Weights of a small autoregressive pixel model.
Model: 2.37M parameters, 20-pixel images, width 128, layers 12, norm layernorm, activation gelu.
Training: 5500 steps, batches of 64.
Data: trained on single printed letters, digits and signs in grey, bent and noisy, 98750 training examples.
Rows from block 8 of a small autoregressive pixel model, named by matrix and row number. Rows with one number belong to one neuron. Each number is 500 + 50 x the weight over its row's rms, rounded and kept within 0 to 999. All counts start at 0. Numbers have three digits each.
Before each neuron's rows are labels from the 100 images, of 14976, where the neuron reaches its highest value: "strongest on" is what is common among them. Only what is clearly more common there than usual is listed. The data: single printed letters, digits and signs in grey, bent and noisy. In brackets: how many of the 100, against the usual share in percent.
# fc1: MLP up (model.blocks.8.mlp.fc1.weight, 512x128), inputs 0-63
# fc2: MLP down (model.blocks.8.mlp.fc2.weight, 128x512, transposed), outputs 0-63

strongest on: bold (73 vs 46.7); dark on light (67 vs 39.8)
fc1.243:496526494549542484509468447624447462544502498433494531467454581509460526553418533489463573495581516595547623474473519551554514522424477491522499471609467491570531492474503569474433484550477434
fc2.243:417605459467498524496454478564467408487485468473481513594456572468530475521448588491536531581542613564566551498396490533474514514390521512530482559542428342534503422451501522584485485569525530

strongest on: dark on light (68 vs 39.8)
fc1.129:513522647536499489464558523450471481473488536580568502590422492488504533577511463544506554547435481532381524505468410458390444468514461516556505500598451540528470446574566431485490483453537481
fc2.129:513483530478470499497495575579487517470493499444455549497503413552486537520491595417529532465515510434474514574459520531536522450459508551502519455434450492376497535580563528509482475560506470

strongest on: bold (77 vs 46.7)
fc1.120:535525457555599325471549523516579496488490564450522470572503524426566421491413525505516442443520434525483502540507556480511493481523504436508510473532375525535527497488496529452516515484465488
fc2.120:513500515462521515497510482529501470440530565517442551463444570393576530476541588509504592477504487555568488493464565516474529573466493526523496475508456513452528514475561543441507611474529508

strongest on: capital (62 vs 35.6)
fc1.396:324543440486456456478487459523547479452420451543499456532491460559529535463597484455402475419453455552481510446526450509486497511509463447447577624506537511467482447559530502563455528557447497
fc2.396:486455496552482522531480592480449546456442481378427525463476453452590489530418522500519429515507449477533541546490541548460438479554469516485553510555485522505507506515516555471529520550413463

strongest on: bold (80 vs 46.7)
fc1.485:547434482472538445461469466465414420528445569472498611461464479514547445565525526458351470513542518428484598380552515480454484526508578426479477497547472491495430477520467463559613542439471535
fc2.485:443497549438506590467589449537513477536480473530464487565440492392370453545488446535498434494469552487504481475466475458489597489404668535575471406560419451507482462448524544494414502497583510

strongest on: dark on light (90 vs 39.8)
fc1.360:483545520473591531473573540509415519501500453410545550459538425505382546554483456518506451468465552552523643510505510461532535504549465495476453505568470497544495503482523494467507495503449375
fc2.360:500540554470546536494488530520479505516507482492450506505501505529452486531546503495556520492486579451462485463530495497560540455423536501570483497519478495439536473480567476480478462499547535

strongest on: bold (73 vs 46.7)
fc1.287:571478434619588502525474574507473448469542487490491556502471455416487489550402521474505556441510549599617534523504477502570456453553543534462497466606480552523503464490461436535434461513548497
fc2.287:537564523496506455494506493529508504502545499448536517505474579511469493554471558462473458520551517520481564523430417541563532544415553459548556565416499409606512453457432467552484467588534470

strongest on: digit (31 vs 13.4)
fc1.108:529464494495456505545444425517571441594478537626483490572402430462485499458513524401511493510470506600447500487475521462470488365429518484454458426549489481538591638574538535554435468406523386
fc2.108:536463552484550544473559577530436549472466514494528538502556471464509565610484492536508553508509461413512485537530452529464452518591439467500551526496527485522509498487433456500458458498465551

strongest on: digit (31 vs 13.4)
fc1.148:628595498440401533465527491544541490551488565553457510475475407530534559417429541570362476523492457541508493559604469459540386476430434481391504522413517512464439488398578455480547455499481496
fc2.148:539492571480461484589494461467506469477535493496496527484515554495536450486563527418548539422562538481533528599514500534600410558549393487403496524456552570519548560517457512534518495515453566

strongest on: capital (63 vs 35.6)
fc1.239:555484517479555431488588448438424475531487550531449563557462357410457481528478547562535408575533503461473522500435494503554533486434517558474552458465451530553479391467439535496499438452460457
fc2.239:473505487467528489413585499560480501578490474480553455528483481481406498582478524561456426562534537532478439422514463408489607466414693509533449475541449439499424436432470469516480383532519521

strongest on: bold (75 vs 46.7)
fc1.126:561466528405498596512558493542455541522413544482478526554468394501482512464437521493518519464487472419485565508611480493493475434449419480502522490443492567481475502505468506542529482435380528
fc2.126:562475533533452492553504578439492526407490485536477561475552453516528498455533542474572465555555475431530473657547465496517423510515392444504523470436507560485531553471571527476483530458492533

strongest on: dark on light (91 vs 39.8)
fc1.468:544366382502511565490519500453509423504497605423510592493430555388482485464468519498494420493459496490455504459461560552432461432528444520378561506508463537515511519597473582469465511485471513
fc2.468:478489467564572482512463544524540464452493509466536500536475498577487556551537414575320461527483505456414508487489465453406450588528444456541516539474470536438424479584595537461556521442497537

strongest on: bold (89 vs 46.7)
fc1.70:501413529587576427477617640511581543479558483461532566551491473466478488487525506494571441461498387407509533540499549450454413392513488386488456507501499521521521488611396444510536494443466494
fc2.70:591481505427593478407545445510506526497453476498545439477446509516443487578469524565562402510474416514546392502576404468513549494490543443443513353513556510606481508453490471528422441469587561

strongest on: capital (63 vs 35.6)
fc1.54:448477464550515426476493502470432528511433473548395528512417476431472487568373553482499400458510607516516512465460605478490430521507544523460517411513526572598533439524474507516556493437469486
fc2.54:561524525479588475412499449562420423504497461530554442527463529459456518546484491548514422541462474539485404442518488523488627477492592490454458495501471410498330544495521481502437505482525479

strongest on: capital (62 vs 35.6)
fc1.459:474467404595452482487552480538471451553519428485530553476430523499579472476528563462471500421496525492497611550529493499553513545541544458419518518528464578531503511400480466536527467483366490
fc2.459:590457557521503501512537523509482478501633453549488555473544579478470447463544482465501508453561523506464498572502487494550456558489411493477504509389500457546465587524494481618511469526539498

strongest on: dark on light (84 vs 39.8)
fc1.3:440508393541582529499516453530504477505478563463531523587541585491605446512497537519418467507427486526446524487451499432446466585592510533527476487610445506554518503471514532523534511497471570
fc2.3:551534467446508485472453459497498471472518504484440508512500520518521443414493537516563566434486426499503442553474499500504469499577382433459578471554509540448536552514501520505486587440479531

strongest on: dark on light (65 vs 39.8)
fc1.88:521463505593519554439492537476506473551528536414436512414493614534494450492503540505548527508580484559571498552486475439443529344495521385478585454549455534449508532471513554434497483444434568
fc2.88:465541521519541476558583448477516526453444562461507528554501414500505562555456401586432561486493550402518460478497518572343465498422492509492582523490447508484477500547566554483556507612554505

strongest on: small letter (61 vs 36.2)
fc1.392:551498511479478525631424509512454479472588467449453515491581519490520553467498519471430602477547566515549528439531520471474470485536465442436491462499577425525537551456533426530545526518536560
fc2.392:473531546523479495589469517477522474414567559462494527474568515571514505449500475454479548484646551473518525582527474511521433559498400471501573561425477417536516541501505495577498488464515480

strongest on: bold (84 vs 46.7)
fc1.480:559465500456463522450496598490433531439466635425493532576495416466453515496399526502474389439465497408375499502452424475563497506483557520501574589464500540524515434511595510580495521487511466
fc2.480:486507521561520500433488536511458469468453444520590536501479357521499507521447465572472386509527426484514502495541440578475457522583445438469489542480467508543450487512392481494488542535436478

strongest on: bold (80 vs 46.7)
fc1.503:502472446472598458454503545530523497549460532380600491552452589471588400547344623530549461444447465474492479578445509470477440480581469462484483590499408538508569536533463503604526512597489451
fc2.503:501459588543411484516478526500514554474504505556474456420487537474536594523533497448443513495444424515503404535512451576551461451550520523478416427517462591467511603491510523411527558580498420

strongest on: capital (60 vs 35.6)
fc1.482:480469459454547516429478443584470441498506514468491510488542505441455423535389493468449429452521444518532444496502361488533445516472466477489539533563557518502507426491554482546610597473458504
fc2.482:512441513548571447504527465561549552515535534505503487490431473463489483546460485543534444516395438484551492502504456500528549429493511508437478507456464481559443485547458452497422510563505489

strongest on: bold (72 vs 46.7)
fc1.21:559457434455614548427483548526451381557499537452483527475434435491517468545510599497438467477472461530496528427483429460555494450532602498552528550499465466530525451582480454494593509457454480
fc2.21:438482543527442519582525485509480422497505520457516504487490480520582566509529477475434567468517571536457538469458554493495460508594465573508492590510458512432527523568548530476472554488391442

strongest on: capital (64 vs 35.6); the character W (25 vs 1.3)
fc1.506:398460430474547525454534449536482463635501538392497473491429452468484395565471558545404517443442469462425594460457482502531482486485535455469428512478381571511487470483473523489494450535472511
fc2.506:457518465546472532532476540488527484530491530455533496572508479487530538489554452469417543496484508494464576466451601491464453540531523552535457605561393500446502472603528534425543520479463464

strongest on: capital (62 vs 35.6)
fc1.363:512503499473575526540469513450512456621554577469450481575446389475471536555572479477448496530511531491418547577546538472515501460529486460457475441547539414503493465422615483459547488449545588
fc2.363:457515580487486533528448502493503449513559516474521565441506579507452492479560479522502505491487578509535529543525511538516441573368399475464549523437407467580476525442489484494514517527467480

strongest on: capital (64 vs 35.6)
fc1.172:475548440524490516422484411546502463378499546465551501552582524564536492558542551578521452533535373522468484464544484475611550438514498506525454514425442599419452512521573558540495500478451456
fc2.172:511510558586515485545494540588467512507465448549509559483409431435541520411421464561497539615496530469466551484479541589451468588513473443431482463548520557574553508475451542510461504577465525

strongest on: dark on light (95 vs 39.8)
fc1.367:534627506620535512420581543576512518538578540483588497516481483468468454519465481557504576490493526434488477515532498436448460514470522458470543486518509500459350493621522476475493395518577510
fc2.367:368487496520407460475509381405503507531437477582439493488501534495421526505541545449534576407594563503451528512448481528521434459527411398533517497401513474519527503479476437486513440462460487

strongest on: bold (78 vs 46.7)
fc1.280:482507464523522441531498519497528438500503487486597593541464522402439498509493565473513562461505420479532523526435491467483468444549385501501582543476501484568573471518490441528496488568458478
fc2.280:609352530534498465456537633476535568565589493495505571406425544497493539491524494527446503493496442491458538509539491517517568489495516510461511466419483530484479544559471468423476453537550442

strongest on: dark on light (79 vs 39.8)
fc1.409:530443556444536480517485529410500462501539525467446548441443484531554477514444486576512462434501434462516457472485523488389552560553512463607595531527446547478489499561576507498554552447502518
fc2.409:497518534504510539535463498438532472466589451520575484457546386510479494533521538551528379551444477409410579439526468511413389489479503484464416560538483503508521513570543560518530532452525495

strongest on: capital (61 vs 35.6)
fc1.375:437508518530496494435481619510472554493469546491547544404540417480531510456540559454478529517473513494606492546472394409468486493481454501403469524520493569576440390487567469446506468408477497
fc2.375:569466438461501482536561533522524555520518482557526506506529525575459500491430535509596554558542493418494435541426551490527494576485419431455487502407592492443519513492477473534477487543450551

strongest on: capital (60 vs 35.6)
fc1.5:385533430485546531445580487592498517537496514496520526525481401511458531520456479588480423452459453559490458481495467436548499445620517489517593530542450554523398423537485499545458537470452517
fc2.5:439507471544429576507472475493479454468510489473431575512552450509530506383472562524508567473458537510598522548448543505521385493583408576564483554494523518447582498514536561490533604468413472

strongest on: small letter (61 vs 36.2)
fc1.24:493509530446503537493495517489501550538495478469433508539500478405413519456480504498468518505573412497513377491469512632572445556560472470551460504496524464536539483427588540513529506564525570
fc2.24:530493515570552528502500571582613435424491519484466417548530494428429419438496484464419497552498514468484624414484499471462427508428627543477571573502507516568500544510546556510536530379542522

strongest on: digit (33 vs 13.4)
fc1.130:507504531466560465461538525472417428482553540485471529470553403443499525531487505521435603512580541459565504530491385493574455499522557442506545481609466572496434477431565496470477438552519489
fc2.130:487480505465503552433487467528537534497494509457452583535535560555523509546502576500551364586480555434501504488550485440525522498473444532488510484462555475538467504560515539519506515460461462

strongest on: digit (32 vs 13.4)
fc1.421:418482444485527518412556489568544539431543561490552408631480534490477557439442480470524589540479457547519511511612475396436539495572570581506514466509415504495439523510507448541549470478486423
fc2.421:616564510555493532494449515413518543494551496504526506436527478589494451507539540497620470567510545430520610505461480536485468491425424510484488487546623456520562482374542544477538612518493494

strongest on: bold (75 vs 46.7)
fc1.416:426453498503499508555408521569527435529460534510452590606470501458500515572524576466530471538500500456526477504451511441405422419564467478511601538501473476507607523509526438579539548543423524
fc2.416:585441518573493369515548547468534490463510492452437543485496516471568517481508548416509580528553490468495633577495481489483492539457440433518538513394431515518554523523494465436477445597509411

strongest on: bold (74 vs 46.7)
fc1.65:523507475544492379552538559542545485556518405420603551525460527432496514528433606496542527479548456398472527600474471547495508480455446452496497461531479480530534531448516428450486563589497457
fc2.65:575421513478513481472537507515544497554561514488524534481526657482463544473549543459417580602489461547502545555504512507558525540485577526448484433422442420506498531520454470446465444526574401

strongest on: bold (84 vs 46.7)
fc1.209:406595474486470527513512526499421476487443492452562550509488547477584490489447580406488492494552540525499559478484483532579502573517398493468518535576449526545499526499484554537497512543475545
fc2.209:448460538445426429554542458559550484459508449542523488492429545465503517493504474408456473525560544547543478609495453441423464532443494437541537574428479452592515482511471468485431453511395405

strongest on: bold (75 vs 46.7)
fc1.190:489567488482475486486429461495478479534492474475516488564464492497540506457489611545510528539578479520505493507415438586553451480475463392498611486533494541488625481474571447450622520661444497
fc2.190:514413492444436472544525496513577503492521498429476517479478508441548485541480506441615568495537542531538525587496466521509436544505423410561483538365411422577533500517427501449464503582457452

strongest on: bold (75 vs 46.7)
fc1.228:525443512623431544487574570581510462571522501553599581630448533402470509526484541527421461452499433451467512506496453552592427501520493523426486483428504541549480449473463435496477488495469524
fc2.228:533463558529466519410528542493520584544496422570497486454427565514527567424525499505426532559410481498537459480524530482615510481540536525471452475502503559518420501476440436461467479448611477

strongest on: bold (72 vs 46.7)
fc1.154:518541470540532548511467563537404476531528538461524477502495454543491479480483554432437534560431582493575512515468466474564541458462550517549515551598502518520509484551491506544375496578536460
fc2.154:520545542551495536545504493502444471473576443491479477496432533372461453499500507466548497517651631551539496502342449545552510573518493502557503524496527432554494471525488521531445513546492527